Rows from block 3 of a small masked spectrogram model, named by matrix and row number. Rows with one number belong to one neuron. Each number is 128 + 32 x the weight over its row's rms, rounded and kept within 0 to 255. All counts start at 0. Numbers have three digits each. After the name is the row's rms in percent of the matrix's.
After each neuron's rows are labels from the 100 clips, of 14848, where the neuron reaches its highest value: "top examples" is what is common among them; "peak in band" is the frequency band that holds the peak. Only what is clearly more common there than usual is listed. The data: strings of digits, spoken by a formant synthesiser in many voices.
# fc1: MLP up (model.blocks.3.mlp.fc1.weight, 512x128), inputs 0-63
# fc2: MLP down (model.blocks.3.mlp.fc2.weight, 128x512, transposed), outputs 0-63

fc1.63 111:145144108151134123051164089103124195172113188095074145086196133051133070093124133144105134122097114131130193076136187125172142130100089151149100087140122142133130127132121150136118134126130121
fc2.63 110:159103173138097182157163172137078119133081085118116140096130142173158127110136103153157132109212152100115123166060080154117112134114108130131106119126188125070180170147076066095129106160211096
top examples: "five"; last digit: five
peak in band: 2000 to 4000 Hz

fc1.461 126:177101107162147161085073176174161107148114141048112134157163119139175109169094155111072128112060140155073132122108135144133087167140063072200123137178150166155147127150123108151104170113069173
fc2.461 122:140038151095109059206163185136122124112119173106129098145090163182140107141133094133156169127117135091104135101145109126152127161089113127147138145176099130142170132139063108142124142115088149
top examples: voice: high voice
peak in band: 500 to 1000 Hz; 1000 to 2000 Hz

fc1.4 091:090138121122072162151143135112120119100123186128164103124140131139107095073045147131136172140110167170164111109138157160149168220171113136118119148084200127160103102105149139098128118190096157
fc2.4 096:138162142116190120119122112104177131121097171138147082119128137133119130178105148154078187174129133098129080105156082079108154148188129095089130132144083147136058148165122105111194070168163082
top examples: muffled (low-pass); reverberation
peak in band: 4000 to 8000 Hz

fc1.290 096:094135150177114173139143166157141158187136168131222138125085076062138080111069157129083113167162162115128144142117092147135110146184148119151156164106159158100138111133121086129121081133167140
fc2.290 087:186120187151163128158157114108115086143098201091128087136135183176057167103111139107108136091067073126050139133098139129148147141086146137101078135146128141059143143132052151117099153090183146
top examples: "three"; muffled (low-pass); first digit: three
peak in band: 2000 to 4000 Hz

fc1.424 094:120136135146160097175156111090113151165145187110152135110147124135132088105169121161166092131091158142103085187107146147158148121140130142129180113130086099070068145109136088163060146115106192
fc2.424 094:110091103180065103084110107148134171063085120194130117143101166097075143142098143135166115155122127144166112112135121163101122136130131113086095116144153137135133088100119144141170118136196098
top examples: "three"; voice: deep voice; first digit: three
peak in band: 1000 to 2000 Hz

fc1.495 093:185195073077135099055159178144119121104075143137118152087153150125168127158146112114178087117156117122117167183135183137130134129117159121120087128111123132136129138117040083102129139133119165
fc2.495 105:037080104146171155148142129134113145166154123086126131145123097118093084093164194159055170129096134133162151110143077105123123141135094148152147156117131143185101085124201146156129104115138139
top examples: reverberation; "zero"
peak in band: 1000 to 2000 Hz

fc1.395 094:161132111114107152085062098127091144090074120084170127128185097106092113135152103160159094124054174102094128147200171078146142110119122083170101138150113058152206131110130123120124093137110129
fc2.395 089:094156129068133124167128143109130118152147123103036171155196063088156137094103128081157136130100101166179148111057125128165103176112142178162132126149164157089104127128150074124147122150122152
top examples: whispered
peak in band: 0 to 250 Hz; 500 to 1000 Hz

fc1.9 099:178183089127124146114135149124086162151141118090127160093119188183144108120115160093112097126134155153122167115133124187105120194138129085079104128163128119109173151120059138126111146116172091
fc2.9 098:108102175108167097142122107132154053090114111114150092159143090070138123130140163171132150122087098123108082106178139058131132127173137156154134136057151163136081106130236170129152113139093217
top examples: reverberation; muffled (low-pass)
peak in band: 4000 to 8000 Hz

fc1.1 097:103125143128120122136117162162115105135114098083122129098075093071130088158119171102130170103110166151118192130154169093131110155175100106076123130162090146093134142123120212147159180134158125
fc2.1 088:117087114151133152144134125132120093125106053180129155138213134180089144108123145213109127138116109148136085118087108156155143130189139142152137137092147151096149087166151040107130051160139144
top examples: whispered; "one"; first digit: one
peak in band: 250 to 500 Hz

fc1.318 111:110182140105155119146096125134046118134125078147130127076095155153139125102084102165147129176133156149092144186208089144086144107130107159117133119124163098129187101091089158212093086138133118
fc2.318 104:118160155093101128126091135139171133069174167134152186147098110118115119137104138148136163155140093042110149098089198063122130202155152096150132118120127115152152143121185102158124090098131066
top examples: "zero"; voice: high voice; first digit: zero
peak in band: 500 to 1000 Hz; 250 to 500 Hz

fc1.490 104:184123113151125191060113097135127143132125192209183117061130130132103087140174126163128128174104150184083131140189097116112109111087070115107107160080142096110129079111092095185096093084168141
fc2.490 116:082092170083081120144127124112193062075129130096148107179175110191175101114114144126054107169144129121126152115137063144147137170175094139141130134154154120076101140139098162102144141079136127
top examples: quiet level
peak in band: 0 to 250 Hz

fc1.446 093:122145126208176142169160067139143108124094152117081132106074108119100108140153125184105112102107162164105105143135115086119170117147091118163105116189131161141154123093133150130131125209168134
fc2.446 090:126122146013111149143146140125088142104152143107125114179184121131147176114106115018146119161134134146113125077113177123170132141074128092167160122102159069179140079115129149123118122113160080
top examples: quiet level; voice: high voice; "zero"; muffled (low-pass)
peak in band: 4000 to 8000 Hz

fc1.312 093:117132124160155105130104092138108132101089063103067165138105060130141082134115130132111121141141142131074118125088187109117094159107107158105105158199070135202154167131126179154151187153128127
fc2.312 088:166143175056149161070127149121157126146150078040157133164106096107137206080122105150173166145083162103135072131177122127151136098166094096132128146087157096087139074156198085179149099140142071
top examples: quiet level; "nine"; "five"; first digit: nine
peak in band: 500 to 1000 Hz

fc1.350 100:125181160130126127139102097063086169095146137120111069136129097130107077094131139106138123121106129153160121132121123097132084143149129122123193179136115122128124067147104154090072117197139126
fc2.350 085:094098218151121185113117126107101174089098113165097110066124110132088101063179091148136118120110153109145171183118149144162109144176105095159167140122162090125166087197167114070175099163169142
top examples: reverberation; voice: child-like voice
peak in band: 2000 to 4000 Hz

fc1.506 097:182150111176149146138141099154136170110096176140162146109151116067146118073111155136112142132130185109142148173105103145142110086126150101102177108085141099072120122105078132129117097088177205
fc2.506 094:152094158138124149102106091103097104128201146124157126097193181155131188182118108095104074133118124143116165053168091108136148132154107128125115170161097153123153134090138166160154093162073097
top examples: "three"; first digit: three
peak in band: 2000 to 4000 Hz

fc1.478 117:122118123169134085122145143122097113140143128128055092066101179118107087121075156109128119116147151203122117104128114116070109154162133068153104102125103065102120126115086147205107138106096140
fc2.478 118:108097153157146131150158149149172068090169133097117131100153127143147110139110149154094165104138105123133135091115152108117144107207133151176099123185126109060131094149148083132201117080179124
top examples: voice: high voice
peak in band: 4000 to 8000 Hz

fc1.262 096:109093164154170100136102113132070158167111128098121141131070097145136162149082118100055123097129173119076149106165172142156125154093066157136102087124104111132163113109113084173140106110139140
fc2.262 106:123114112163123148132126100125115112121113129161113149139191131100095145143128133173192184137105104095213139074113144137124107141094145134157090135119167152118139104125140113169122082163129129
top examples: "zero"; first digit: zero
peak in band: 1000 to 2000 Hz

fc1.462 122:110166114160112084133133085122180113170138173163036095151105153122121095117149164082178134051154191198153121157109165116103113147113114092052106139142108080094095093127117171202078126125145145
fc2.462 122:102139105132141109210147135133191086091188129059178059152099139088166116176115149100095117098129157155104100053132115099141121134145143152083096094151113094054098135104178120092138098110130146
top examples: "nine"
peak in band: 2000 to 4000 Hz

fc1.59 099:099124128083117096147129144150167092152162090159096124130168170038125139161128138061158097069134135126105144098138092092102127142153167135154187135169119145128109136108144223158117129099078137
fc2.59 101:128123119198157177160130152120081135096086158117136137115119095184118127109128159155149151179110124147138114156088152129152134166091134112168124099125152152128168097141091031110172106163145127
top examples: "two"
peak in band: 4000 to 8000 Hz

fc1.242 089:126155121079140151124150159140166094141136174151122129146096116122099183156154112119159118134064100115144178136178116128137141128101094149130152157081191119134133104127095148090100095125115144
fc2.242 097:161094162167143133152101118117111153147069097122118125117180120202173097109108126117163098120181097185141115109129176187136130096149147150115093134144130092095148159132106131074162185130114093
top examples: voice: high voice
peak in band: 250 to 500 Hz

fc1.162 106:112169172138161127107149132104184106087084135110124072125140100129157153138175143102108134123125224168128142118154155105150126105082149126114135118117071162145127106125202062120101083111147162
fc2.162 103:143079108169142151166089079136156103153124179150145165113168147192083134111153102068152160155159119139104131137103179125120121123129126108154111158155180129112160132135066170124113076103056098
top examples: "three"; whispered
peak in band: 1000 to 2000 Hz

fc1.324 088:115118081094134073152126101152105114136085140114102135116111123091121146136110113061157098171067126114057092138125130099111148082148187137147052157153131203134127149119144105157080134177156171
fc2.324 084:133099113191117210100128185083158076132144151125131117068127125150125096160092157189108155141156147153158110104127144127122152121123108133081130122160159086109103093161119135129081158079125120
top examples: "three"; voice: high voice; first digit: three; clipping
peak in band: 4000 to 8000 Hz

fc1.68 089:127113110198153124158147148112116160125102150098109070114126163137156150097103076098166111105073142175105101064129130119160145155106084175171150154105110150043163098114097153053124110127159142
fc2.68 091:100128163059135130174167113148113159162077090160072115127112132097116194116137161105172150148121118143108118146158166128083122102137139150150180151112151181177133136101207069166154094098165096
top examples: "zero"; voice: child-like voice; first digit: zero; last digit: zero
peak in band: 1000 to 2000 Hz

fc1.396 124:159108154118168126123129160153126166110143089155121123147184125147084123119135111078111148082148151109123137083161105119129156101155141141130097161129089151195133105130155134149013120168142141
fc2.396 089:122122126216147197147147155132132048161168153134127120129135127142115128164136132096114120121101105120060142111095105129111157150154216135154118159110070109087112076119142088166060106169179081
top examples: "two"; mains hum; first digit: two
peak in band: 4000 to 8000 Hz

fc1.23 137:087151071106172101130139092093139110129116098145121102158146152141120118162122157089138107194072162170159149204164145169124131148091182122139106179119143105132205085121070152146095117101133106
fc2.23 128:086135156065100194074099121136144112145200110151137121126149090154133146101105145107100158187157087139159113149108183127156126114120112157102109135131104075121108074127127140111079069133182104
top examples: voice: high voice; first digit: zero
peak in band: 250 to 500 Hz

fc1.384 143:136157127117111115091171140130181085159162132103154096153125098119115131158133112091099152132088195167097163114162155074146116155142129066150138140137198168142094146104114103126098179164131146
fc2.384 154:170101116035088138116146166146096111150181136125177131141111105207147069138099129080077178139135114100097130121170159147147138128108093107138165144202138181125098120119089104132085146166114073
top examples: voice: high voice
peak in band: 500 to 1000 Hz

fc1.321 091:124209087118150140127145120119137128143113124152069130095054181099066141134147101101186162145090106134089093115118110086058140127097160166150134128153083158124093185109073131196091157141142177
fc2.321 092:122111202173077150169074130147138055158099143084163156116202175150177139109125102152084080128087142066141187142065123099124130167149105100091112133111159136153161152148142110094115115123107091
top examples: "one"; rumble; first digit: one; pink noise
peak in band: 4000 to 8000 Hz

fc1.49 102:144133181124090125147162143120133130165114123113117146140060101158176097086108147135131096132153136151071079150089220141130130121073133201134117133168126113110102176110169149074115141144131170
fc2.49 097:194132132124168116150121130109129111080179097107098079128242191082116156176118123108180163108130161124089121147101095134125125151137112139123106115110144131116091132096127121185059151128169076
top examples: "two"; voice: deep voice; first digit: two
peak in band: 4000 to 8000 Hz

fc1.265 099:121146136142160168122160121073197093086098156139103085129097191122102120166095145096191120100119120162118090123184123129106142133134149100160094159149058137156112098108121085144053162155157127
fc2.265 114:129127141153137116229125198119140095174117102133108126137149149155138167084145105178120163098148133095114121187103139117117134141132138150146142131099117142142110090146164203153089110053160126
top examples: whispered
peak in band: 4000 to 8000 Hz; 1000 to 2000 Hz

fc1.116 081:144136178179200133120091061160061100110091115131053086128132089112163125109147113171153125140132169124117168170131095125124086191113107096076116140064189127114193085107099148153093158118120132
fc2.116 095:055072107133110150121122096117139127161184168192174101170147100111080085135158075101156156157174123106108122095150135132133098120120140161124142129154131172184088144115140118179109146096115153
top examples: number of digits: 1; first digit: two; last digit: two
peak in band: 500 to 1000 Hz

fc1.102 085:100125065176103150127104100144140118098166189142157113100164149159119170163150142093165143119123086122119109110126181168153129080128122118159141097134145041103080135127077122136092157110089110
fc2.102 099:161120180112152154100201145107141123160090131139114119139055131102130089086125130170096140163093138169121132152063099135110139191139140148122123133122103171101193106129140152094165059150140135
top examples: "nine"; first digit: nine
peak in band: 1000 to 2000 Hz

fc1.275 096:108114130112129165138140134174113107097140122201168153138080140151068114145137179107101172177140053138140156200069092139096138077138104124136168144128097138117073147103157085170115070147120162
fc2.275 094:202226134114126079118103104115128152149150094056081110140118113090192153113134066097173115099074144111120109067149154095155124098165134134140088128120174112061169137132099196114168165120114125
top examples: muffled (low-pass); first digit: zero
peak in band: 1000 to 2000 Hz

fc1.303 108:149142138120143131080179108093129090109050131135169147155107122121053095169189145110081121197100103091127087097153113070104140154121120140140155139173123112177129106112140134105117156126072124
fc2.303 108:131110172121161141087135139136166106177088078102150114161089129062154153087154163161126188155148125074116128166118137078104103120135116182142122092129144161100121105140137130163192143154153164
top examples: muffled (low-pass); "six"; "seven"; first digit: seven
peak in band: 4000 to 8000 Hz

fc1.503 092:167167094102167175039127159152123104146131099112136147103189102114109123118138100092149108126117158172108148148140152118141122134139076184134106158086108167108180138154157071095101178152152174
fc2.503 092:141118187127107113156115142142141174182056167110119149174095105144143064132136177129054120105158096063086146150097082117147141160118124113051101145150109137135104097166142056171147111125200126
top examples: "zero"; reverberation; first digit: zero
peak in band: 1000 to 2000 Hz

fc1.475 103:141104168137213167111079109151104140137098143115149151093106126064160096158103151076141108114114118189125073150100093141120114140100091158149153132137139119113174073154131096136120134095184169
fc2.475 097:082109120117118078152148119111193167121108153107101151164121130176115088136169146073066120160137108097102112108082170122180122080106059148101108136118141094135116123117178077146171119145082122
top examples: quiet level; "seven"
peak in band: 1000 to 2000 Hz

fc1.361 080:126165160127173142073089152136129075141158133101088138115112117156154106191155154149120153091139088096127123110141195161173124124128167126135134063193168114113049103172150073119119169100099091
fc2.361 091:139079117146125138126160132122138136058110143125090145138163121073118121069154138125105166134173123142098122137067084126132122147151087128142113156105115137137224124155117160104159145136180123
top examples: "nine"; first digit: nine
peak in band: 1000 to 2000 Hz

fc1.291 091:144147141066117115090079139141137102183061114124059190152140081121091140110137106201166119106136123142105177117109174165147155171141134155146064149129152089122160072062092178174133144149183110
fc2.291 096:132136141104136128155150176119081141158154087107162164148166119107104126100108063057107143121165114098095090224124051136115139110063155108131211107103095195169126125078206129154125120175120125
top examples: "eight"; clipping; first digit: eight; thin (high-pass)
peak in band: 500 to 1000 Hz

fc1.394 112:183173100101142171102119124133072207143146188099127146091084104154144115142133138119107142114121152098166164146191139131119110113147126130128122154074116143064178128102149112118130141158053139
fc2.394 110:158096125156147153110106164129083135133167143152129114114087111113098132143143140135080117151163152090121104154051097124133126139191137168158116116134249115109144103166177095117181134160143146
top examples: "eight"; "two"; voice: deep voice; muffled (low-pass)
peak in band: 4000 to 8000 Hz

fc1.196 101:124205142138144198134108088091186149190077096096123103146191171087135080172129116097200083095165112146075138115170113153108139196108095099151205140108174113110127108148097137146106162103111105
fc2.196 106:096079074133138085096163110140161084083149164135124126127127125136076140110121166135070181157095157141169092118123144140154125137126145104132088115119078134222148105121177129113132058126089168
top examples: "eight"; first digit: eight; last digit: eight
peak in band: 4000 to 8000 Hz; 500 to 1000 Hz

fc1.141 109:138084117103099133129146097132160136161098148175116149087171176143073125156104177088115151168151119223117105109143138164139149150095057146118148111074061134126143136131119059184107111112126187
fc2.141 112:104067171141109197103147170128138082079184124135157135133113148163153125081135155156126101122117116113218152158133078152106135141138156134102098108148203100060175077118115083095157048130132100
top examples: "nine"; first digit: nine
peak in band: 1000 to 2000 Hz

fc1.72 108:155164128190136098129082127150206123062121120134080087106094138087141124133149153100176150106076159204143144154098128115142131112122135143163107147111089101083079168126170085162101129110150177
fc2.72 103:210101153135164119118135112128145194146077047100116144117177120127142114097155124178182183107140138102088115141148125123137136082184165122096078128085118159093152168119151094128151192150105128
top examples: "two"; first digit: two
peak in band: 2000 to 4000 Hz; 0 to 250 Hz

fc1.273 092:113143137111128209113109128142121114130101131072202166128159076099190126090173126112104080096117128121152149180112160165110151168129074119201113151115113129108136056059099159154113122144159159
fc2.273 101:106142137132202147109091145146101204124126142141085122133132129095151083216099109146089177150174146092125147097185106132126158095112092148119128142112153093136081155050154083079110122108113164
top examples: "eight"; mains hum; first digit: eight
peak in band: 2000 to 4000 Hz; 1000 to 2000 Hz

fc1.214 102:197109075071096184138145122118108143137136099104121171100108161090118094120152175112137124136154151127144190157165182184162162115063121146143068087095097181134154207094152177102144102155107111
fc2.214 095:132106106185155116106131091143096161160137136164165095116121062204147126142157117143125107116073123093077097146136054111155105160152119152162188124104137085095127096108116116188108202041122088
top examples: muffled (low-pass); first digit: nine
peak in band: 4000 to 8000 Hz

fc1.426 130:093096114146130085060132081159143110137123110141100106158165173161118085109121124050166082158083115125127124080198148068093139132181097191177130139138183167145134121123147162136118141167153119
fc2.426 133:091148068159146144128133118143112107133193115132077120181211164077172129084149148048181163114180148068130110105141094132129120081110136130221130098071207167134138153113110115117115095138116173
top examples: "eight"; reverberation; first digit: eight
peak in band: 4000 to 8000 Hz

fc1.375 104:150153074166152118105137144111112119108157123086116144142064149088058126131159197137147117150102141102123087128141101077105107128211117102136129120120122176172136123093110178142152128163077109
fc2.375 085:089105184086124123091155141121112171180113125129193135116100167042113164050126159131149143100090109090147149085134121151147139100138135108129125103102089130182159116148141121135171145121145195
top examples: voice: high voice; rumble
peak in band: 0 to 250 Hz

fc1.454 091:132108164112164168070144089140193133182153149126107175108139114166115124122132138130140090064080135055125170162101136100137130193151060150110109108132102063104184184094118081120155108188122061
fc2.454 093:138162132113115062129111129142114151120165101131111142108179107116152134134159079119144166145147179181111093049169113194117129108128137090152138120100098158121063103162076152136063132074162172
top examples: "two"; first digit: two; pink noise; whispered
peak in band: 500 to 1000 Hz

fc1.35 073:185144176096125160150125120179127202118122161192110098102167071101152138094148130101113102177116169106116125163087096115113124129150116169167182164112139129162107102122128138147117178146193143
fc2.35 065:178150092188137097171175165104133128157139121189162144130128109111126051027142126118126113121142084145211113150161138143159127172136110087108199129109106101146179154190121127120083160099105083
top examples: quiet level; voice: child-like voice; thin (high-pass)
peak in band: 0 to 250 Hz

fc1.205 093:168151153121128147143181061107140133147110122140136162097175153055029090183179163094173109144137130124139100140094125115143122100122150090134084090121071144153119117136105103183124176075094066
fc2.205 098:102103136088147096119133151128162147144108112129174097135094098189184092034146110105111130117106120152069117134152152187126127145122105133083165112102149114084117130159106119134092116129175206
top examples: reverberation; "zero"; voice: child-like voice; first digit: zero
peak in band: 500 to 1000 Hz

fc1.111 094:123133176168116162114115115149190107164077123177150119100220064113138135136171136155065107133174170098187163132079127133120084126134154142144107117160173108071090118112113102090087058147114147
fc2.111 078:118114063153130124114153116125113165106153154109101082155028107168120098099108156066111199110043119105124103123200128132137128143060057145154130143137075110148126115179166142129156129133172105
top examples: "nine"; pink noise; muffled (low-pass); last digit: nine
peak in band: 1000 to 2000 Hz

fc1.452 076:111125102161162077169117065165094092113139086126153145114161175187122080150105090136123111156184112073129123156058077084098124092078076116114111159199136117156148160097122130156199136172115181
fc2.452 082:159119120075125183092105125082124100152156158123109087082049068123176149166098137097136175133111189129132106143134132114176154208147155109171154115142151135105067091102094167128134146112160101
top examples: quiet level; voice: deep voice; muffled (low-pass)
peak in band: 4000 to 8000 Hz

fc1.96 094:114111104115160159180094139100193158103115114162111131145090108098073135141137147125156128167156076165101068136115170152063113157191134120161143120116106143145104142125110130131074129131149097
fc2.96 100:170104147152095136118133133116093118154144150099123131101173142131148141121110170089169085137113203064172159079127160086140148101161108172106117106175115126101171107135108162119149112154083119
top examples: whispered
peak in band: 2000 to 4000 Hz

fc1.105 091:197140155086178165083137173139161165087071111099157121124145145148112109136131173088149138172117132133122181052131100068128076150153114138042160126141137177128113132143159132120151085147195185
fc2.105 098:131122186177123045106139096107128076107217125121076128145171160128136106155167151068173187135105126184126112122061179161135142137149154100120091114161140078133090127117145122131093173149034147
top examples: reverberation; first digit: five
peak in band: 1000 to 2000 Hz

fc1.385 088:098111139095199203132084133122126133116092138126155137125112149162083156176112161147185191181146090096044142129147162068098093108126112171192130123140168132159166120130118194169099134102144140
fc2.385 098:118174070152106095131157115133092141162154128148069122129154121101228173099115100109078102106097172150190137103090113179157129190153144098144112131149069096099105149127102049114150122142115091
top examples: number of digits: 5; first digit: five
peak in band: 4000 to 8000 Hz

fc1.373 105:130108151120147150092107122108168159172138091130150124068150154091087108146175173142111071189130142164110129076177166139115123153140136125158127094134086103148140160102178157149117128186086122
fc2.373 112:102166144164148108096124068167143134166151094101119125144088095165155109149153123103161176086093110106086105144114079104146088080125086195135189155149184101149082139083129124143123136075140127
top examples: number of digits: 1
peak in band: 500 to 1000 Hz

fc1.387 102:166077144123071088155086073092184180156111156120186115053121129104172105169139105103161094114123071167113181128140159180126135085150094137174231168157122089150103129094137101101082130157119083
fc2.387 103:138122145135133150144129074137158082134140101178214124126138137154136100154139052146105110133118125062131075107170115071123122166115096120137159125139069153173172105060098191138148089107117104
top examples: "eight"; first digit: eight; last digit: eight
peak in band: 1000 to 2000 Hz

fc1.92 084:125134117148100156150097093102163114137106222114113164150151141094119129195080100082174115148057140136104078107142160110159172161112087103072158133169081100132173116152126127151087101148115044
fc2.92 081:116100151150142089093167179150141114100073196134141120130124141116150139100125130178086087091160162107173152107142126066084143132139081096171138086149173129081109118143063078113173240097153185
top examples: reverberation; mains hum
peak in band: 500 to 1000 Hz

fc1.129 092:117137147087107172141109162156155116130123132121146137128098126167064066167157173169127069085126078162133138150162110160079133139145109168059179135112096097101156124140080158114173149038107122
fc2.129 091:109128095201165112191148136124126142110144117114141152113155096107190186093103124032104198095135130145179126142071129161125116112142112098206187134145128144101124103136109076186083120177125142
top examples: "one"; clipping; first digit: one
peak in band: 1000 to 2000 Hz

fc1.81 115:116094113101195105140117174156162108106114116154097066087175169137111136182123138099129034175102154126138176167114138112105133106081150148143092186090098144125171140113118166126155120079093122
fc2.81 111:113080070126118161131135080110176138183128121140166137115124130107133173124119083126108205134064131101109081091163135137147145157137095095074140136151136154110091078120115068118116083147177119
top examples: voice: high voice
peak in band: 500 to 1000 Hz

fc1.504 092:125115154144122130092127095140133187067122166092183146118111123087155111112130131105135125108115113128099137189081081064130094122054117102142093171094135130138178137116129174138132148133144162
fc2.504 091:105143071115117140142125122145104070152124135136112139104094086123113068115112067139095136131087133103156177133030108139130124186124146148186133113153236117128052124126151136090192161108161107
top examples: number of digits: 5
peak in band: 500 to 1000 Hz

fc1.43 086:162168134166114160117138123133148098168089110132108100155153131140130138152120082141147114159105136179109089167188114092107136214121118145103101128112204066145082096159128135106102148129155136
fc2.43 078:100102105072134129157128135132124166111144096178172105082101106047105165085113141101118193184098138153163131111150114155152150110197109101154139168139117201151162108142128093099082121090091132
top examples: reverberation; voice: child-like voice; first digit: three
peak in band: 1000 to 2000 Hz

fc1.323 097:155098106175095128091206126108123061159094123158104167113083133136120093133141124058144150100100200136148076089102128179156173131119138175099107110140143120169149112118159116170119079113145167
fc2.323 110:185119174083138117138107164149121165140107139098167140132185134102126131139128175192114136128180119166089133166042177081125112135128123160151148129105123097080093150156102122077096174128094167
top examples: "three"; first digit: three; clipping
peak in band: 1000 to 2000 Hz

fc1.215 102:130175147138182165116100154089147151170115126156179145124121164157132129109147085104168062138086161124099156129185137134149114142081112151181108085123125143148163105099113109101136160110087114
fc2.215 107:138117166045131107202131141123152128172175102096133131123123153073091110134141198132145097134112129151166168155128139139114133118113131158054138104136128126093087140085172196172125170112169109
top examples: "zero"; first digit: zero
peak in band: 1000 to 2000 Hz

fc1.419 088:148150155103206221104114161111119102196078109137087096101142111123136120086148122134099082103186115102064185150152130139131159167108168103128141154129165116116132141079113190137134162162142105
fc2.419 090:127125057154108083134131164118153122114217067155114153164192131126137091186112107180163134136132154138112126179121112153110142105114159139116072114131151134133069083087159116121085103119134129
top examples: "two"; first digit: two
peak in band: 4000 to 8000 Hz

fc1.417 102:154106180125079049106116130146178189130104127133152136107142142139031130143094133083141115113078126152083167164167151130121141129222146156128088176155145134171141174137165064161118104134162117
fc2.417 095:130107154153099168151120161109162082154154085156196098080121138120122138140086121151130043132122164115128107145090098116125143100115141139077125101138094110102116139084095197126099087109147074
top examples: whispered
peak in band: 0 to 250 Hz